{
  "dataset": "synthesised imitations of 52 everyday sounds, one a clip",
  "n_mels": 64,
  "input": "log_mel",
  "win_length": 400,
  "encoder_arch": "shufflenet_v2",
  "encoder_norm": "batchnorm",
  "decoder_fused_qkv": false,
  "decoder_drop_path": 0.1,
  "optimizer": "muon",
  "lr": 0.0054,
  "momentum": 0.95,
  "steps": 6500,
  "lr_schedule": "cosine",
  "final_lr_fraction": 0.1
}
Rows from block 4 of the audio encoder, named by matrix and row number. Rows with one number belong to one channel. Each number is 500 + 50 x the weight over its row's rms, rounded and kept within 0 to 999. All counts start at 0. Numbers have three digits each.
# p10: first pointwise conv (encoder.blocks.4.p1.0.weight, 192x224x1x1), inputs 0-111
# p20: second pointwise conv (encoder.blocks.4.p2.0.weight, 192x192x1x1, transposed), outputs 0-191
p10.45:528523472420479547483526471431490482484442422604646481395382476538444457494491507473503425481525454512459480497591555519418509405560420482579504559513474529474477507424570483493452486479512535425565457535570485546532541498530473493631439548559521642515487566585485482521540545606524462483438457480538648467508501542544493548521456464499
p20.45:540456481424424463442558606463532404507548481427524421498372482466514458464607421518412426588528509537463575496436479468504454478547507470428485402549470532508529454498557547538548503470453559537508498519593524488557565514416460454537520377498540474487509487474488525524468369510571468481454436510414583462514505551478536499396535552468568614538427504531476506480585506553508495483482600526474536558554447479445466513448454501518518518594525502495511534482561520539574432527476485444572479492570481508563516506491518421507488398482449387496553522486543446527539486473476642504
p10.46:489549480559514458456446500470506542523451485548616504472488490441501511545406532553567511532414429499433551544479544444486539424504512538372498488451527451401378451621531448534537545437660564538527492491470496575566546547495408472505493512537475487478559465434480443458453514514522484424515524512493440517540463498506557502500454522534
p20.46:484452439403543504490464504442559456368478536506507474499486484542504501483524441444456482537517489519523469527344412433505534469485474489485548400424505454591530627477563493516425422487492457572506452396591478495481496402531496497466566544499560501465544532522392524518538498426407464572446494596494549501509535474414509508515551505506467522416602560481463453437457500475460486564573494538490515539472550497499468456515551394478496507476493565462582484470453496432468415478531534603470588453486469361367466533462499536544472478506548449526459572511562456468500496528477417477
p10.47:460546463466542557663447496530408436478475508508494482518560541443605593478468507443520472470453537493517436479481468550484513471468553467516481495562483561472517502523504552536539537510456457389495436531487554438463444529551455486489485521460409548467435527553556466588513462571531547506583587497533521568498608449517533523523416482450
p20.47:515539492545526501503480516572497557487438483423487482489488473591475544507447450489506509462608615470421493582528587562485533572461550546532455487580481372472519521447505504556492519459501461473503612567534509454523513558605469398414454476521448465506418513425571387548492484490506508501530534566475470451515471567465523476520531530564556582443549498559523573502454482497472519569380488476423476493513460454586563557559488514587512430451540496593491499475535380537571422492567558530512444493501556440471540458559497434477526602486378484536450505500428559513470542497486595460
p10.48:462452462551590572521473471456433360452534379475544488499472565488592472557440528406590501475440441560377513556504465486454415512548516488556445425577453499512523512515520574510571443544456443509504553547571443465556492445483403535456442540627509448409480477461557521429450462502493512525517494474519569499538513446577515480517477450542
p20.48:517437559522480462462476565511584518537437555471543543534606576377511501485519523441422551573574435482519529520428501496491481458449533401546404519421583471514468550544467587419598488562635472552585572529468538562409478454453571484518499555535550464504429424501440417624486443457510486507507496484512546470437520543518462435481526565442587540527527548558558471468525448435555493410584491447543485451519519436444475491525511492512476493505503481478487473429512518494484554436501524598502518482448506474466546575524410495507450431496557552499645506487459450445434555446478501520
p10.49:491455554487535567503420575516535501539426492463532417408436489481467477391489616459444522375484443530585536581412474503508512453455563494503538439470482593527473463469592541444507513452484465592429422495390450476532423423584550491554444437474530407542541585536478413594515577579471498449456490559588545576572513551428518484537486485509
p20.49:493547446519547488468611484401393378467501480434429428482501515502433489472491461484422509498548411520479495514515541589532460544566520530541442468517467474513386538557570500447445373560562491445420588497511508493464491434493480513417565467494547512472461476564517396533480514516502528509441501447490396567537543475504536461547509548493481545467546480464509431532477427531505532495506567548601452568443442556580413460514445526517491587522507588438461532601529436437522428464498587545538537471422369535443456516477525505471486570441592445470482464488460481441444489484428473552
p10.50:472546473538454546480463450428466519528568540468442461504485566519479486498498394460592460414509475477617532587487454524475511457465481435509551495466504507545572562546495457516492508561434490493489513571466451403479448505537551534415446542466479448590506451534427498492444597393611501494539613514503483564483471512466520453471476492453
p20.50:554442616464505425447592484388486563564567533457575577518519579534484521497538633543524449526475526574411499453524491400547490514584504469562465449506631523524438478511529382541453533458566533476403542419532566545474454507495424551529488508560481555488456470513509488506426451496479556566436526532565539543484495516468547507499590583539547509603493497528496512480539529501541492456441523491543368576524501552529521487486499507501484440551396478614452538418535510532468483524466496545482523539513475428483458518427511576524568512427498563437542486450543538560485443464427475404
p10.51:448458560483523515544576449478524529537520539544433510461444472507577585497438520465405576468496549513457555478495439472443408428601476511500535568412546597424508547481506441442496578527522472462497425500476450565523481571490474471511505546476481454463546590512445495442455457530542445492475535490557520553537520503530472465480427521570
p20.51:477380585445552446446469584508458468443498510461483475509523459507488558609556567456508537437476427451396551394491469487488468435531482505450579504460527445511551535468549432522508546436430496552507559509542499522447479510527425447482444484475569503552551451573453582530595500538506569496500410463511448499483508491527583529438511539522453388603513586488552571474487473488497465470513483524509588555471488495510481489570369561554470428503488510494560447569578468573476549601516531451464482451464569537601425530519552526398392431442570467495421498509496480508546432572508519451
p10.52:507497471516463495526473499417559556428434621511479527563482452595534452517494585488662554525466448473395523520481524582444513532505470485529492485513460462529525492459489530510449466521514537576506521522498511466518465595589493435502522449624449417460461468522498509537509428592422511515465459574485506618559507527397518550476583448470
p20.52:511526475553607549570529557507516469632471513488504489498450495510476543485447522518493532503405392477432453535539518554469447411454578534481527550522460523506521511617489434477538445464497400493486441515449558466508432420455591488494446527531477511474427512497565559439432642469539545459410574503540495540500488505526542388508497512465431504513495437570490534591481480445484578542534345398535460515488570514538514461552385501610499518484487490495546534411530463421523578519523557554484583387503441494535451505516496509511480507478440551488442476564508529524515590445515497420
p10.53:493521470640398550535518488475492413419532559542503415502583439515594538639541546534464369505490460468429574529462510496498533423547539442505451453525528449579545518488460477443507399498467489514516498559467490439462555464525568451547510568533510569535541498530516504485551525485440472489447426500505516532507498522472539642445456575481
p20.53:605530443555479429414554472499421585594494486479474619507534520403543437572463539472551495439443480463414505474529460595463556461443477472521449509576573479556451518444596573524423597454471426581526508515573503500540567475471421505496473517493444575493493426416468529437541538504443522433504563553505467538518613510480471500469426509430489520536527507512469526400455510481473427531471587449467561505484439531505537477580550523474506497483572508512537413617521537413453475573533488473514526471470505515477426575525479498462425458467544531529490467504561609380495539599489491500
p10.54:435526617509507542487435445447514580396559594449435528474475485451538472454412540555453515412517488455596533497440509503520527462544467562475524521490530581425552503470465500437582508422477507476522521533457538512441457608551528470551485465538429548486452490515419586582572455470477485539519434529506513410505568536534450479470466531579
p20.54:537515493485433501564525597486476511488448469451406452497457437559581520412430475530471549495527501426539543476476493526523387523485523513541466399502531485427483543464520469502574500506563508541550569487567504456497505457612507400522492524463524550451543623487462522529507491509458499451509458535462587531538528482465587505469532487490459498395492506518502480450411591553540493458475473373533504417623508419465560498470420534419536555440471559547498428625541574517528525369492421441473506515575459572512459495464442560598532444553526478477446458495461606531441523502466435454
p10.55:512520505515482499567517501567498534563607403455461443631504476516533451492423483475612493485449487487513460572466495458493467574503421539542495477500589536513480530484447572417469431543452556532575552567481524437458553450482533526513453493489593454516513486536541444551471442590476702534497497556521475470488542483441494464541424512448
p20.55:417550556604464488446410492543397522515566359564523447568432423436590527495517485467485560468461520512551548600464443560499541508557490537562499482524425500586503599547568559560499544525569489509467492466486480525437501538520562517516543512494541414466509490508461543484528505442459454406503485497500471537524507484498456490521424506525425465510606487506546417451495489538474553591575468513398473530507508484500551444454437487481515477606673491500423429436470568472535522497577515470444467496562562500539428535508446473535475469436488502525540552582384565482480418514517496598
p10.56:483526544463413523448397530530508498409428502602473473531515531437559467485515585462562423519494479518514447589532532492469423517531517449530519382484568460460500552489494455450480405447496549473464473487443504433512586458479554493521394424485470501530434480477507446488527472511398439539552468479436531460388537507545511484444403472475
p20.56:569410502418468461502414537479488444570575461426412490510388511535465472510485614511408524574451586498456554466399456575495447535490511646572526565490456548448513496599534411476523465580570483451454525441509528513531555550562486459513564461537394514551518432555420432547526454424491504526600524584559471566514528501421520564508435571449509516497517582545447536531471440476517506558503498536490402486455477453536512517420541462590447456524505507404545503505507458381454534489517529493440463479561476498485474524437512528452517500566481502517593523490479442443452510491443527469
p10.57:481495503461526480527561524509480565459577483492450506426473475482584422496437496477444624497582465479465460502428471535535497480499540468625536487523525601487485450500546471433421428479536475547472500444474626524475426566654554525439487539469560512432469545528574495521509487493461495517550492491550510499405466521453521458544545596533
p20.57:499553602489408512467502488491478471536469455526516488521480558491518515564421587587443453489505496486517576495517406534431420426619484497533460550551483521543485535498507491522402409497571440466439539442539480477541589477539498475487437439429573613558475452482503521427577564537487562470472417648537477511456625479601436509513458444462548465452552579424547505492443599461486501468488643520564475514399444528471565455437486544547466494486477530512576453423459456497540429465536561492558478484564501552491550466496499496478456562530434451446513519533491461543517456552557478484
p10.59:448561430401470450502493527522490583493529445435473492413433534467503534522585486567545558552533535510442441491498562466468494487454542505460460447611409478555502462475456449494609406447481438472512556494434471397501543538450495520620483519548449544543522492445462424642439599539467470530538534450463527528425524459409552497411445570508
p20.59:538539562474572497515549492525575506585557544435514480482513489547518514508502541540500440511575583543533526546528554528577483603480447544510538469493421517486469485495498516480478505498500541419496443531484448515497492413555608523456576536455536579519499586435538482472548575517490485416519401455438404485517494402551484441545452534564490531503503550502387503517543419514490479425537576460469599529487563458570504505465460529452552479540576393537440524518531505525472472605518551559526539476418516550473505570478605590484555478602375499568645545464415516448474516428476540563
p10.61:479647433504431497574378409487536423550537515496414488474463408481429498480502530552482571478444575448496464513430417471486516540617474530630416552480413513535445480512508519573510628512571475469488510539427484475457478513592449521484505535554526442587470502521479444462587429576413461465528545520519457572449532510517491595557504527472
p20.61:539555523540490553452528469535543497540539594537496576492580522510451510465535545570493508490513507478527429472471572507438440541512428557493461505507475512501524459461543534529548474550464499536505435576545453497533670450514561523437457494535516527590557537459523652445538475519584465549492536583530522547498470434496411590458543420571518480548517390530584526414520419534542402470575487544508465451511491472482535521437486414488489434488559451503482552541518491493558510547464442410488556555532483466482507437429569558492570540478473416555447447502638484537471385477568495611
p10.62:505518449517450488518446436445522519493536506466489518462500468481539491505411504493437535474406534489550459416529495555634528534552468435454492517484531571481530492542558472544447432558552459549585503490473459538458464532580426505500396518522465514531571519526483502514465427462493526463503460488587442536455400594562542502582565407399
p20.62:550439501581462482496565500501559508426534469532476575568558553518480481458521532533500534466508430510455536444490457466457489442549498442559537510501560576477480455576356446512519579433492455511545444496442478409547468510479528522474514559469530557448530432486446474409388520620510551509564484339487568501522632560506523597460536493527467449500534555491545452483501553476513521494542470473485530591461594626463636536489483530428525486558437596481513511549513529476457481514452433437547443468510549500482515549474564443538550546500459482474503461549583458470449432585550588502
p10.63:561445573516496547515456482541462489549478490442516515462502526452529555571581555472576457457564507474560605542453516499450541506567457514434483466448493556510453413563574593507499544585506455493544548469442455427446499524521467541380587436537590509484511512531537500441524475542509529482554470500489511459417524536494477596576560448443
p20.63:490519482457490444464434496454441542498514538551455434484469488519460361379510500527562527436414492553486495491514497573517560425501470478457463527508504483503414488425450557554488519545535505536294527468541561485674476508510484503573413532444467531444438553506466482511573526509555525557532508579500588525518467506472555529493393486461531513507507532461500403433454524498453534538525511467522472518582445496466488572531511501442523541508504552455617478439490582431576476588552539499512524490480497536504559478444547579555530447451482462479541580571632558463462451465517608488
p10.64:573598508491472511556420533467431447465509500433539479539513599505489415552544546470486478523451481474596555481449473540647436485458470503403593496431452408505439483462460470533462498429441473448537506485528486571456445442562481471554508534555446588552581520433471542492504501459521406568481615534534512533539468573450571468439561567463
p20.64:533500475472513503500479420513537480474588555380475544572451451511543391683520476493454508524522534543477543551575410471522413523431455525419515457509391473564500490463456487412577496557497476437471489467469504553416310542504469491410527480489490521563462455558521493496504537513509419528504567526541451510476522602491559514515446447527590507582433538516499486463527491517412442464522506501430453418476498526512502544522549591441538531477516465565436548516501455523446501534523484572513482562490458476565437390475473433582502471530534482499502444499472578598571460433494575482
p10.65:557475668488640488462483480489481443589539485565561513496580508482527494428588483459531513601475555563491434424463571415446554612601469514504470599497532520559495516445483478479432453568484525448492530437464535591627470440452498472470459539489474521451493532521505465491529539490466529482539519510497464599505547521557525565554565523465
p20.65:554590456566484485478489512542410524504512538539478576500568446565464600503421483459534573600474451454533461543432557497501483540577499395474400516459581527495531596478515517441427422511461454527456522524481476483422565568498539436506515478541511433488499551461490492323478481489609622548501488480451456467452550524520498426464558496511590480547479437527528492419522455497409493439429460483499555587600557603420531543485534496510460471540474434472536483516493494473525494506426447523470548518475594508587492574431512529524542463515521537432525510414432412561556528433505492496
p10.66:550431526565480516458548505462449499630527478500572489475511475555513479630533537487400412427424536493543485572535501517492529628582451580458547590543467514494466421521566519506552446486445470451564507478568497522471424503442557506558456429497444462474479444413477498540397472495520514386518437480644491490515447495506508511573458512522
p20.66:492462493553511522558484472416565465496433453506540575512537502444450408510527481448401601496506554489491529504521496581512499532463529465435526501557484441534428499459521562518568480492393563512461471487503442526512474453386483520498561541572569429565487490518523552480557395475472481519461467519496472449599473496481473499511554542557481356525524486498357446501470490469416558474426496475496388462445548488513487400494525350497617440486532505530533476570522462548514469619533503410517502408487487467465362410473488517562523433501519461534501539469518556456434489502521517608
p10.67:526552509540533539494513434450520488490513556414492527391497465464545458492602481431485443477473481527470593473564471468448472425584401494531517497538523522480645558500490428402608509585494547439463558527507576465462532577501476359471579514398493416563454481456583457570462570518531563478596498558541535477500507493588536636465521425518
p20.67:513588452498507510506467491507481436475493446559488442556462542511430396434400516427439472444530534453515513470424520482447479510515508460536455543588455576451465430429436467444500520368477460560455448565519433524540554464507538575461437489502496546427560557422370513473441538530545502434508496469472506470505486463565596540509430467511538480488532439466569453432534510557506573545504496645407581507463442544488408524426563466440466454493561402480522585536512487464501556475493362535366510459554522537515497496461434474496474497466460489595438506508547484481523482526487416543